config.toml
crop_scale_min = 1
horizontal_flip = false
encoder_activation = "reglu"
encoder_parallel_block = false
fusion = "prefix"
decoder_connector = "mlp"
optimizer = "soap"
beta1 = 0.95
eps = 1e-08
precondition_frequency = 50
max_precond_dim = 1024
gradient_noise = 0.1
batch_size = 192
adamw_weight_decay_other_params = 0.01
Rows from block 3 of the image encoder of a small image captioner, named by matrix and row number. Rows with one number belong to one neuron. Each number is 50 + 10 x the weight over its row's rms, rounded and kept within 0 to 99. All counts start at 0.
After each neuron's rows are labels from the 100 images, of 14976, where the neuron reaches its largest size: "responds to" is what is common among them. Only what is clearly more common there than usual is listed. The data: simulated telescope pictures of galaxies. In brackets: how many of the 100.
# gate: MLP gate (encoder.blocks.3.mlp.gate.weight, 384x192), inputs 0-63
# fc1: MLP up (encoder.blocks.3.mlp.fc1.weight, 384x192), inputs 0-63
# fc2: MLP down (encoder.blocks.3.mlp.fc2.weight, 192x384, transposed), outputs 0-63

gate.112:56 75 50 34 59 48 63 50 50 24 64 59 56 50 58 66 48 27 50 50 53 45 43 44 53 55 64 50 20 50 55 54 41 30 53 50 50 58 37 50 49 63 50 67 60 50 53 63 59 53 53 52 60 40 63 60 46 35 50 53 30 50 27 46
fc1.112:48 32 37 49 60 42 50 45 50 62 33 62 57 38 42 50 38 32 63 50 47 50 61 59 50 50 42 65 38 62 44 44 69 50 48 38 50 72 33 57 29 45 38 50 64 63 65 50 61 68 35 36 31 56 50 34 41 50 44 50 58 50 61 67
fc2.112:44 65 50 50 49 50 37 50 50 41 50 67 50 50 50 50 36 30 58 48 39 62 50 50 55 52 50 44 65 43 50 37 44 38 50 50 50 50 50 50 47 57 42 50 50 35 44 45 43 72 33 69 75 60 50 52 37 50 56 42 62 40 50 50
responds to: merging pair (87)

gate.257:63 50 50 50 57 46 76 55 37 50 34 38 42 64 59 58 24 56 58 59 65 50 52 63 69 50 50 51 59 46 50 44 34 35 52 50 50 59 55 40 58 50 61 50 46 59 50 42 32 50 50 74 34 55 61 50 54 50 43 50 50 50 50 33
fc1.257:61 50 70 41 47 50 50 50 50 67 50 54 50 53 50 50 50 59 45 41 72 49 44 50 61 28 50 50 40 50 23 51 50 50 57 53 46 50 36 34 72 47 62 50 50 52 70 65 50 50 50 50 50 40 59 37 50 54 36 63 59 40 46 13
fc2.257:57 34 50 52 50 58 72 48 50 45 50 50 50 50 42 50 66 61 50 41 57 45 58 40 62 49 43 58 57 50 51 29 59 57 42 64 43 50 50 49 50 50 49 46 35 50 27 50 50 53 65 43 42 52 49 41 55 47 50 31 33 65 50 70
responds to: small (53); two-armed spiral (48); winding: anticlockwise outward (38)

gate.227:56 50 60 70 50 27 50 50 50 45 37 33 48 50 60 67 34 55 57 50 67 47 29 61 58 50 69 44 50 50 64 35 39 50 70 58 44 33 43 50 50 50 56 64 50 68 50 52 49 45 50 29 47 50 40 50 50 59 35 63 29 48 46 44
fc1.227:50 39 41 68 47 48 50 49 36 50 27 28 48 53 50 44 41 50 43 50 46 62 56 50 43 46 38 41 53 69 75 73 50 50 50 43 26 67 41 39 44 46 50 50 20 73 43 50 80 42 56 42 65 48 43 72 62 50 57 50 56 63 50 36
fc2.227:50 50 50 43 61 50 50 44 50 66 65 50 55 50 47 50 65 50 39 49 50 59 34 72 37 50 50 44 50 50 50 47 69 47 50 50 40 67 57 50 47 70 60 44 45 17 30 45 50 50 47 57 29 56 63 51 59 53 60 70 50 50 50 40
responds to: flattened elliptical (97)

gate.249:31 30 41 38 50 64 33 46 49 50 28 53 41 50 64 50 41 39 41 32 29 44 48 35 50 51 58 25 50 38 50 36 50 43 50 43 67 32 50 41 50 49 50 49 50 47 48 57 54 55 30 57 50 61 46 34 58 63 71 57 50 59 50 50
fc1.249:41 54 50 62 70 52 50 59 34 64 69 33 39 50 40 50 60 60 59 50 53 50 38 67 50 53 50 50 39 50 50 50 50 62 48 33 50 42 50 31 27 62 50 33 50 47 56 50 41 83 43 56 65 50 68 50 50 50 50 66 45 37 50 61
fc2.249:50 29 50 65 26 41 50 50 34 50 50 50 50 50 50 44 50 46 72 41 42 50 36 44 41 50 37 35 72 47 33 44 60 50 50 50 66 58 45 33 48 50 50 50 56 50 38 50 53 50 61 28 61 47 50 51 50 57 50 50 40 40 44 36
responds to: two-armed spiral (45); tilted (42); winding: clockwise outward (37); winding: anticlockwise outward (31)

gate.81:50 41 58 29 24 65 30 60 50 69 36 57 36 59 64 66 66 50 50 50 50 39 37 50 59 55 57 46 50 51 49 50 45 58 51 74 70 57 50 43 60 50 50 58 42 60 50 71 36 65 50 47 59 50 41 33 56 40 50 50 62 28 50 50
fc1.81:47 61 50 31 53 50 42 56 54 49 43 50 34 50 37 70 52 42 57 41 50 62 60 50 67 58 60 45 48 63 56 34 65 28 54 42 60 26 51 51 50 50 50 50 59 58 53 52 65 44 39 62 64 50 50 48 50 70 50 57 51 59 53 67
fc2.81:50 39 50 51 50 48 37 50 60 50 50 23 38 47 59 50 58 34 59 50 41 50 65 66 45 51 50 49 50 50 39 55 45 51 50 41 63 60 57 56 25 52 55 65 57 45 63 45 50 45 50 50 37 50 66 28 43 50 73 50 46 45 50 51
responds to: irregular (78)

gate.172:63 45 65 50 50 28 27 50 50 50 50 32 53 44 41 50 74 45 50 46 43 47 50 58 50 45 40 55 26 50 34 59 53 50 33 50 56 49 55 50 49 30 50 68 50 54 42 50 40 49 70 25 30 59 49 50 29 34 50 50 50 49 50 50
fc1.172:50 50 50 45 64 66 50 50 48 67 50 50 37 37 59 49 50 61 38 50 36 34 74 28 50 33 55 50 50 58 50 58 59 50 38 60 32 64 50 58 63 56 53 50 67 50 55 46 53 50 53 47 58 42 40 52 38 49 50 68 47 50 50 41
fc2.172:47 55 50 66 65 36 49 73 41 60 51 50 48 51 50 56 35 37 49 50 47 50 50 63 36 33 50 50 21 63 58 48 50 50 46 50 43 51 41 51 82 50 43 41 31 50 59 62 62 50 59 60 60 50 70 64 50 50 47 50 41 56 53 50
responds to: merging pair (35)

gate.150:50 50 28 76 53 84 50 53 42 57 50 45 51 50 50 70 42 36 50 62 38 62 60 50 38 33 69 52 50 56 41 71 45 50 50 50 51 45 68 55 50 50 50 45 50 61 50 50 62 62 50 56 50 50 54 50 50 47 63 28 61 50 67 50
fc1.150:58 50 50 50 42 50 43 36 55 50 16 46 38 68 50 33 50 50 42 34 39 60 31 58 51 45 50 42 34 29 50 36 60 50 57 33 48 50 40 56 42 71 46 42 50 50 38 41 47 35 39 41 50 50 50 50 68 33 61 53 41 41 50 38
fc2.150:39 50 50 55 30 43 50 64 50 54 68 50 50 30 22 40 50 61 50 34 64 59 44 42 63 50 56 79 56 56 43 50 50 57 32 50 45 56 50 50 43 63 58 59 40 50 67 50 65 50 50 51 50 55 55 33 53 60 40 50 44 50 63 69
responds to: many stars (73); flattened elliptical (44); edge-on disc (31)

gate.190:50 48 50 34 60 61 39 50 57 66 39 53 50 50 56 52 58 50 54 44 27 50 50 43 47 65 53 56 52 37 50 45 50 55 50 50 56 50 52 57 55 42 50 50 36 59 50 50 50 42 54 30 57 54 50 35 49 50 31 59 50 40 59 23
fc1.190:50 32 45 50 49 50 50 74 51 72 50 50 43 34 50 63 59 34 40 67 56 50 50 50 45 50 50 50 50 36 59 61 50 49 59 54 33 34 50 50 50 50 43 45 50 41 44 52 46 47 47 59 58 60 50 50 53 35 50 58 38 50 37 50
fc2.190:41 55 30 45 53 65 35 58 33 46 64 78 42 44 35 50 53 61 50 50 50 50 47 41 57 50 57 44 50 74 59 50 45 35 50 56 46 50 50 35 41 55 45 58 61 52 66 50 72 50 57 50 63 50 48 57 50 50 67 50 59 57 50 43
responds to: many-armed spiral (44)

gate.263:54 50 56 42 45 50 50 61 53 43 46 38 63 50 71 40 47 50 53 44 50 41 55 37 50 50 50 60 50 50 54 32 50 37 50 63 57 50 50 45 50 57 52 74 54 45 47 45 39 59 50 41 46 31 53 23 35 28 55 35 29 50 59 33
fc1.263:78 40 49 56 50 67 40 50 53 57 53 67 50 49 50 50 44 43 39 31 50 61 60 46 41 68 50 50 65 47 60 57 50 34 53 60 56 59 64 65 36 63 50 59 60 50 50 33 63 50 49 55 51 52 50 43 57 37 41 54 50 62 54 65
fc2.263:50 36 69 50 56 33 65 58 61 59 50 50 44 50 68 37 66 50 46 53 62 42 46 50 49 51 50 60 60 34 45 61 46 51 50 45 53 51 44 47 50 50 58 50 50 50 62 64 54 32 62 51 50 40 46 34 59 75 50 37 50 48 50 63
responds to: irregular (71); many-armed spiral (25)

gate.373:49 58 50 66 45 50 40 50 50 50 50 29 65 44 38 74 57 53 37 50 50 50 50 41 39 50 33 50 50 36 70 46 54 58 82 34 50 34 50 50 61 44 49 59 50 50 52 50 40 39 48 61 24 43 62 41 50 50 50 40 50 50 47 50
fc1.373:41 65 54 56 42 50 41 38 56 50 50 81 50 44 44 64 50 38 47 47 50 30 43 70 50 50 69 41 53 50 67 51 50 62 50 37 50 50 50 39 55 60 50 40 61 51 45 68 41 50 52 44 50 52 53 46 50 50 57 50 43 66 60 35
fc2.373:32 51 41 48 50 58 39 50 37 57 52 50 50 33 66 50 57 28 35 50 65 61 56 51 50 40 38 59 50 42 50 15 43 50 48 50 50 53 50 41 28 39 39 59 68 50 50 55 58 50 55 31 65 50 35 62 50 50 54 58 27 52 50 51
responds to: flattened elliptical (96)

gate.108:75 52 26 40 41 61 39 50 31 35 50 33 33 51 50 52 43 50 50 55 37 37 82 49 35 49 61 68 58 57 50 67 37 53 43 67 73 50 50 50 31 53 64 67 47 50 45 43 39 50 50 63 50 46 62 39 52 43 43 33 59 44 32 44
fc1.108:34 40 67 37 66 35 50 47 50 44 38 50 50 51 50 64 64 36 50 50 53 59 50 50 47 50 52 62 50 31 62 46 71 45 58 50 32 41 50 39 27 48 44 59 35 44 39 38 44 50 50 32 45 40 50 72 43 48 50 45 50 48 68 56
fc2.108:37 50 33 55 50 50 64 63 42 41 50 50 51 51 36 46 50 73 52 63 62 45 50 50 37 59 55 36 47 54 40 45 59 43 50 52 57 59 57 50 67 25 54 65 55 51 45 57 43 67 42 50 39 60 50 50 38 46 50 77 64 50 59 50
responds to: irregular (44); tilted (40); many-armed spiral (33)

gate.289:50 68 44 35 67 50 40 50 54 52 42 34 41 49 28 68 65 54 46 62 48 26 37 47 50 50 45 47 50 46 50 50 50 39 37 49 58 29 45 34 50 47 50 29 55 50 67 40 37 30 65 54 50 56 30 65 66 50 45 57 40 52 40 44
fc1.289:33 50 72 50 50 49 55 35 50 34 32 45 37 76 59 30 51 70 35 48 34 50 50 61 50 53 27 49 56 50 69 72 53 50 59 50 50 50 59 59 34 65 43 43 58 50 50 64 37 59 50 72 54 26 50 55 65 50 50 56 54 50 60 46
fc2.289:72 42 65 71 50 50 50 54 50 54 64 54 50 57 50 50 24 50 62 56 50 50 67 54 51 50 32 32 53 51 50 43 51 58 63 40 50 28 46 18 35 50 52 50 50 50 50 62 60 36 33 50 50 60 44 50 47 67 52 61 53 50 50 60
responds to: many stars (70); flattened elliptical (32); edge-on disc (27)

gate.84:50 48 64 34 50 50 40 39 39 50 54 49 40 44 50 50 43 47 50 60 50 59 58 51 50 62 57 30 50 60 38 65 32 50 58 50 62 58 50 66 50 58 50 55 39 50 55 64 66 37 52 57 49 60 50 71 50 31 63 48 50 50 50 55
fc1.84:40 50 36 50 50 50 50 50 61 50 50 50 31 50 58 50 51 61 50 63 60 57 50 50 59 59 44 70 50 50 54 57 35 62 50 67 52 50 50 62 62 50 34 44 60 48 60 52 63 50 31 50 50 50 41 29 50 50 14 75 44 50 50 64
fc2.84:50 40 67 50 60 53 64 49 67 50 30 50 50 50 58 50 50 50 50 32 50 60 50 53 48 33 57 50 50 36 50 39 50 46 30 46 48 50 52 70 50 50 45 50 44 59 71 56 50 31 57 50 62 50 36 50 50 46 84 50 48 50 62 44
responds to: two-armed spiral (62); winding: anticlockwise outward (49); tilted (43)

gate.2:62 62 44 50 50 31 44 61 50 48 59 53 59 65 68 56 75 45 42 50 53 50 42 34 32 50 40 50 52 65 62 50 47 29 46 50 50 49 50 44 50 35 50 50 55 47 71 50 58 33 50 50 40 40 43 50 65 54 65 58 60 42 70 50
fc1.2:54 50 55 50 60 62 42 31 70 70 50 49 50 50 59 43 58 31 37 56 52 63 49 64 50 38 50 50 33 47 53 57 50 27 55 58 39 49 67 50 68 51 50 49 49 38 50 50 68 43 40 66 70 56 50 56 50 50 78 52 44 51 50 50
fc2.2:50 50 57 54 38 43 38 44 72 50 47 49 70 55 50 50 50 48 46 46 36 40 47 50 50 50 50 50 50 28 50 53 60 51 63 31 55 50 50 50 50 62 70 63 71 35 50 50 39 50 44 50 50 30 50 35 50 50 54 50 45 55 54 48
responds to: irregular (76)

gate.193:42 57 68 36 50 50 44 50 50 50 50 39 52 56 74 50 47 50 58 50 50 49 58 50 50 50 50 37 62 66 50 50 53 58 50 44 51 61 55 44 50 43 33 50 36 40 50 50 55 54 54 47 64 46 45 73 39 50 41 50 36 50 36 63
fc1.193:51 50 68 45 60 54 50 50 50 51 38 39 50 50 47 88 61 40 37 50 49 63 57 50 58 51 35 44 64 50 43 56 42 56 50 35 71 50 50 49 50 31 36 55 38 36 40 40 50 60 50 59 43 34 50 83 50 50 45 53 41 62 50 58
fc2.193:69 50 63 69 50 50 59 50 50 50 77 59 62 47 50 38 51 51 50 53 50 55 50 50 53 37 50 36 39 51 50 53 50 45 38 57 65 40 62 50 50 48 50 61 50 50 50 50 30 50 69 59 50 50 55 47 37 50 50 50 50 50 50 61
responds to: flattened elliptical (100)

gate.214:57 69 60 50 50 50 53 54 50 42 45 37 50 50 47 45 50 50 44 42 48 47 50 57 37 37 50 33 66 63 50 42 50 56 60 22 57 38 50 39 50 40 50 50 52 52 40 65 59 50 27 40 50 50 50 50 56 50 50 44 50 50 50 50
fc1.214:55 56 50 50 35 32 68 61 50 70 43 43 50 49 61 57 60 24 35 41 53 44 50 44 36 50 50 46 50 58 64 50 50 50 40 64 50 51 34 64 58 52 61 54 40 44 45 33 50 63 34 62 50 46 39 43 48 52 44 50 50 46 37 28
fc2.214:50 47 50 60 60 50 61 58 43 57 55 42 50 40 34 49 51 33 54 50 34 50 50 29 28 50 44 53 38 33 69 39 50 62 62 50 39 56 59 53 37 62 70 50 48 50 50 37 70 72 43 51 50 33 50 36 50 50 50 69 41 65 50 51
responds to: many stars (83); star cluster (25)

gate.140:50 39 54 41 63 56 50 44 50 22 34 39 33 50 48 70 58 35 42 50 58 41 37 50 41 50 59 50 44 50 47 54 36 36 43 50 64 50 62 50 50 60 50 39 34 33 42 50 45 52 50 70 51 64 43 60 50 51 50 50 50 79 27 50
fc1.140:14 50 72 62 41 50 50 50 57 50 45 40 50 66 37 61 52 70 36 50 50 48 63 58 41 55 60 38 43 51 45 58 46 50 50 50 57 50 50 63 21 50 38 21 50 54 43 50 59 53 50 72 50 25 62 50 50 50 50 32 50 54 36 69
fc2.140:47 34 63 50 68 50 35 50 50 70 60 66 50 64 41 42 50 50 50 55 50 50 50 62 57 50 69 46 68 50 64 46 50 70 58 37 50 50 60 49 65 69 35 50 37 47 52 52 62 43 50 50 50 50 68 51 38 32 31 44 51 40 60 59
responds to: many-armed spiral (73); winding: anticlockwise outward (40); winding: clockwise outward (40)

gate.22:51 50 59 63 53 58 50 53 31 62 68 59 48 50 43 37 70 59 49 50 45 62 64 59 65 43 50 34 50 35 13 50 57 46 50 40 54 44 34 53 50 62 56 41 44 53 57 50 43 52 56 50 43 56 50 72 50 41 55 42 50 50 65 50
fc1.22:47 50 33 50 50 67 50 61 40 35 72 60 39 49 50 40 50 79 58 40 47 39 50 56 43 51 58 50 50 59 50 46 47 57 41 57 63 50 50 61 43 61 43 50 50 63 67 50 50 42 63 51 50 33 42 50 50 50 32 50 50 60 50 57
fc2.22:63 50 61 59 50 50 66 64 50 50 42 37 50 56 47 59 60 65 71 38 52 50 56 36 50 50 50 59 50 50 65 45 38 56 42 39 59 50 50 51 59 41 61 62 57 55 65 50 50 50 50 35 50 43 50 50 42 48 50 45 37 40 51 49
responds to: merging pair (67)

gate.306:50 41 46 50 32 35 48 24 38 39 56 41 72 41 50 50 61 50 50 58 54 50 71 56 50 51 62 50 31 55 43 50 36 50 80 50 50 50 43 50 61 50 35 56 35 42 61 62 50 74 52 50 53 50 50 43 48 50 49 42 53 65 51 53
fc1.306:64 50 50 47 28 47 50 46 44 50 59 59 50 53 36 38 28 50 44 50 50 50 70 50 39 29 66 50 50 50 50 68 50 31 50 50 33 44 50 44 50 32 50 50 41 49 30 44 50 38 50 54 60 47 50 50 51 69 40 71 52 50 50 70
fc2.306:52 50 50 58 50 60 50 50 50 32 49 50 43 43 50 61 48 65 48 50 44 50 37 31 43 50 50 57 61 50 31 50 60 50 35 66 50 64 50 44 50 50 53 50 56 58 67 50 68 50 50 35 67 50 29 51 50 78 56 50 51 58 42 50
responds to: many stars (74); many-armed spiral (30)

gate.137:38 50 50 40 75 66 50 49 50 45 56 53 41 50 58 91 50 65 26 37 44 48 58 43 61 59 34 60 63 56 50 38 60 50 52 47 50 37 50 41 54 50 50 45 50 54 50 32 50 43 48 50 52 48 55 50 43 55 45 68 41 50 50 63
fc1.137:59 50 69 44 78 41 61 50 60 50 58 49 46 50 50 50 43 50 50 51 37 66 64 53 60 50 43 44 63 70 50 50 50 50 52 44 50 50 43 49 41 44 50 54 44 38 57 25 50 50 38 63 64 44 45 59 53 64 37 34 43 39 50 73
fc2.137:46 32 58 50 44 31 50 50 59 55 48 42 56 64 56 46 45 54 55 39 54 69 52 50 41 50 50 50 41 35 25 50 57 55 50 50 61 62 50 62 54 50 50 48 58 50 46 37 35 50 35 57 44 61 54 45 50 34 38 31 35 50 38 65
responds to: flattened elliptical (100)

gate.64:46 50 34 50 50 50 53 53 45 50 46 50 50 47 50 39 75 77 44 53 25 33 57 61 50 50 57 50 51 50 50 59 50 52 55 50 46 50 47 44 50 44 37 50 41 73 51 33 62 50 50 54 50 51 45 32 31 50 68 61 26 63 54 41
fc1.64:61 50 48 50 50 65 39 50 55 50 34 50 57 50 61 50 38 50 22 53 50 44 28 50 41 62 50 40 56 56 72 50 49 50 50 58 18 50 45 43 50 50 59 50 45 50 35 41 41 48 52 46 49 32 43 50 56 61 53 50 33 53 58 59
fc2.64:50 71 62 50 51 58 50 60 56 50 50 46 50 67 34 44 61 64 54 50 31 53 50 30 64 61 35 77 50 46 40 47 50 53 50 37 49 42 52 39 53 50 31 77 26 39 33 39 41 50 45 55 50 70 66 40 28 66 57 60 50 69 64 50
responds to: star cluster (91)

gate.15:64 62 51 50 47 50 50 50 35 33 63 53 55 50 36 50 39 40 50 50 51 42 50 41 49 76 40 50 41 50 45 57 37 46 44 41 59 50 64 41 56 53 45 50 50 49 58 72 53 59 50 50 50 50 36 50 50 34 59 50 50 65 50 62
fc1.15:56 60 48 58 31 51 50 56 42 50 59 47 76 50 50 50 41 42 41 50 41 54 50 54 31 50 43 50 59 50 57 52 47 48 34 50 40 53 45 63 50 68 57 50 34 61 74 59 47 50 39 42 30 41 45 50 50 54 50 76 27 36 67 50
fc2.15:60 50 36 44 61 46 50 63 61 54 59 50 61 66 49 36 42 57 42 33 50 55 57 32 52 50 50 50 60 46 50 41 29 47 50 50 41 50 43 66 30 50 33 37 55 39 50 50 50 34 60 50 45 50 50 50 37 52 50 44 60 32 55 47
responds to: merging pair (32)

gate.211:36 57 50 50 47 71 48 70 57 50 43 42 50 70 71 71 53 34 48 52 60 70 37 52 64 35 39 57 42 53 36 50 50 60 50 61 37 39 52 71 48 37 50 59 50 46 34 60 50 50 50 52 48 50 38 59 68 52 61 50 39 50 46 66
fc1.211:44 39 75 38 57 33 46 35 50 35 49 46 43 59 60 48 62 52 52 58 40 56 62 50 56 37 67 41 44 50 67 41 57 25 56 76 57 50 50 50 44 36 46 57 56 50 62 62 33 68 50 51 68 57 26 48 44 44 50 63 43 63 50 67
fc2.211:40 50 50 29 47 64 54 50 56 50 43 63 50 63 50 50 73 59 62 57 50 44 41 60 46 64 24 59 54 34 68 40 63 41 37 50 48 50 55 34 51 71 53 50 50 45 50 50 45 34 47 50 38 50 47 50 50 50 62 50 52 50 50 50
responds to: many-armed spiral (80); winding: clockwise outward (50); winding: anticlockwise outward (45)

gate.119:56 50 50 63 58 31 50 39 42 50 38 50 67 55 59 50 67 50 44 39 41 58 43 60 60 50 54 50 50 50 68 44 50 50 43 61 51 51 50 52 45 48 58 33 50 50 50 50 42 63 59 24 39 50 42 61 60 36 50 60 25 50 36 46
fc1.119:50 34 50 50 29 55 50 50 59 50 44 42 54 50 50 66 44 38 50 54 54 46 50 25 65 75 38 39 56 50 50 62 63 50 44 39 50 53 38 50 49 52 61 40 57 34 65 41 66 35 63 59 42 60 50 62 60 63 20 43 47 52 42 42
fc2.119:71 50 50 61 48 37 54 50 48 37 50 40 72 41 41 27 56 46 53 50 55 84 50 26 50 50 57 50 35 29 50 51 50 39 50 50 50 54 50 50 50 63 50 49 50 43 50 48 46 50 50 50 50 46 47 33 31 38 50 48 50 59 57 62
responds to: flattened elliptical (61); edge-on disc (33)

gate.369:50 48 16 66 27 30 58 50 50 43 37 50 50 70 50 33 50 42 51 50 50 62 50 42 44 45 56 66 35 43 50 48 46 50 48 37 61 60 50 61 50 50 53 61 53 50 37 50 59 46 44 50 38 60 46 39 58 61 40 50 43 50 58 33
fc1.369:59 61 22 50 34 44 57 52 46 50 42 46 50 63 50 40 59 50 35 28 65 60 50 44 48 50 51 61 50 50 58 41 50 54 50 55 57 61 54 73 51 50 46 61 43 47 56 47 50 37 44 57 50 49 59 39 56 45 62 50 37 45 50 30
fc2.369:36 50 59 46 38 62 53 50 47 50 61 50 55 50 39 32 22 41 43 65 53 50 38 38 50 61 55 50 66 46 50 44 37 60 38 84 37 39 52 68 48 51 50 43 49 50 50 34 50 50 50 62 50 43 43 60 24 50 47 61 43 57 43 73
responds to: merging pair (65)

gate.200:50 40 61 35 40 53 50 61 33 50 50 64 46 67 50 66 60 50 46 42 64 48 57 53 50 37 61 33 46 46 50 50 50 65 50 50 47 50 44 62 50 50 30 50 61 50 50 50 45 50 37 50 50 29 50 50 50 50 50 63 45 50 50 72
fc1.200:59 50 40 50 28 50 56 50 58 45 84 54 51 50 41 29 51 44 38 50 40 47 42 49 55 50 44 64 33 43 50 50 58 51 51 67 52 53 38 50 51 50 67 50 37 40 50 47 50 44 42 50 50 63 50 30 50 50 56 55 55 51 34 25
fc2.200:50 50 54 50 50 53 55 43 60 52 48 53 62 49 26 58 48 58 50 65 27 56 50 42 50 43 50 62 56 50 57 58 62 36 50 64 50 57 38 41 70 55 50 50 42 50 38 27 50 50 50 50 50 43 50 50 46 40 39 77 51 34 50 38
responds to: flattened elliptical (68)

gate.286:37 57 42 39 37 50 44 60 31 50 34 58 52 50 58 37 50 50 37 71 50 49 50 62 59 55 40 38 32 50 55 46 37 58 32 50 45 50 50 50 56 50 33 50 63 52 58 50 54 58 41 29 50 65 35 36 49 40 36 57 55 44 50 39
fc1.286:50 47 63 66 38 34 50 60 48 44 27 63 40 30 50 50 50 64 48 73 63 50 46 50 44 41 49 34 50 36 54 48 55 23 62 45 57 50 53 50 50 56 50 50 47 45 42 28 50 30 41 51 52 50 62 50 50 60 64 29 50 50 58 50
fc2.286:60 50 26 46 50 65 50 50 49 56 50 45 43 55 65 41 50 62 61 58 50 50 50 37 53 50 52 38 65 40 50 61 57 50 48 62 41 50 50 42 46 38 61 77 50 50 52 50 50 50 40 50 53 36 68 49 48 43 50 50 68 50 43 47
responds to: irregular (44)

gate.4:50 60 62 69 47 53 57 50 54 60 37 42 50 58 69 83 53 50 52 58 50 50 60 54 50 56 50 64 62 50 49 72 48 50 49 35 37 43 50 39 67 50 33 50 56 50 37 50 58 59 54 66 50 35 45 70 71 41 49 50 25 50 47 84
fc1.4:52 68 58 39 57 54 52 40 73 74 52 50 40 50 44 66 50 61 45 66 51 60 38 59 50 39 64 43 50 64 64 68 50 43 45 50 70 55 50 59 50 60 39 57 35 61 59 36 57 31 50 44 50 35 30 51 45 65 50 62 50 53 50 56
fc2.4:50 50 50 70 29 61 50 50 48 47 28 50 81 40 44 44 53 50 50 58 50 50 67 50 50 46 77 50 31 43 50 39 59 59 68 22 45 50 50 61 36 50 50 66 50 53 37 50 50 50 53 60 42 44 49 56 58 50 50 50 53 33 50 46
responds to: flattened elliptical (71)

gate.320:59 50 50 41 50 50 55 65 50 50 64 42 50 62 45 45 50 50 49 46 67 48 63 50 38 45 65 41 55 62 50 55 74 44 53 44 61 50 58 40 40 32 48 77 50 71 50 43 43 30 42 29 50 50 64 43 50 50 50 62 54 50 57 46
fc1.320:56 36 50 62 50 28 54 43 62 51 66 54 50 57 56 30 54 50 50 63 33 32 50 50 50 53 64 45 69 50 50 50 50 48 50 50 36 48 76 44 64 41 40 65 50 66 50 50 57 50 37 50 68 51 43 44 50 50 70 61 50 58 49 50
fc2.320:49 44 56 50 62 50 50 33 64 14 26 50 50 36 54 40 60 35 53 50 66 50 50 50 51 47 50 50 38 57 50 39 50 60 50 54 38 58 41 60 46 68 50 50 55 39 69 57 70 45 50 61 62 52 64 61 50 40 54 50 50 50 59 53
responds to: star cluster (99)

gate.243:60 38 56 40 50 37 35 50 50 74 38 37 57 46 49 42 38 40 50 38 57 34 59 49 50 50 36 51 49 50 48 65 46 62 58 53 74 29 54 43 45 40 50 52 50 44 49 61 56 50 43 60 50 53 36 46 50 36 37 54 50 65 50 49
fc1.243:50 43 25 50 37 62 49 50 30 37 47 51 48 36 32 50 60 50 50 58 50 57 54 40 36 50 52 56 41 53 51 54 51 58 57 58 42 63 67 50 50 50 50 50 50 43 46 40 62 50 50 70 64 70 57 50 63 44 50 38 36 50 50 39
fc2.243:54 50 40 50 31 65 50 41 26 50 54 56 61 61 50 50 50 42 32 55 65 43 58 50 55 50 64 76 50 59 50 53 62 54 50 54 50 44 41 58 42 71 50 58 46 50 49 36 50 40 61 50 56 51 55 48 50 76 58 42 58 64 66 46
responds to: small (51); round elliptical (39)

gate.122:50 53 50 50 43 35 42 61 50 50 50 56 50 37 62 63 57 50 34 28 61 50 50 73 57 50 41 38 38 50 58 59 34 57 45 47 43 50 50 50 50 50 31 42 35 50 60 50 50 50 51 41 39 54 39 72 50 50 55 58 54 50 50 63
fc1.122:47 44 41 50 53 55 50 38 56 67 42 50 50 49 33 50 55 50 50 39 50 51 62 38 64 39 42 50 50 50 74 45 56 50 31 50 47 20 64 50 50 50 32 62 50 63 56 50 40 48 32 47 50 50 49 48 59 50 37 31 65 50 50 50
fc2.122:53 40 61 39 50 50 55 42 40 74 59 50 47 44 59 64 44 37 32 48 50 59 71 54 53 50 47 44 42 50 50 53 50 50 50 91 50 61 70 54 28 53 61 53 50 50 34 43 50 47 44 50 61 53 50 44 45 57 66 43 50 41 31 50
responds to: merging pair (67)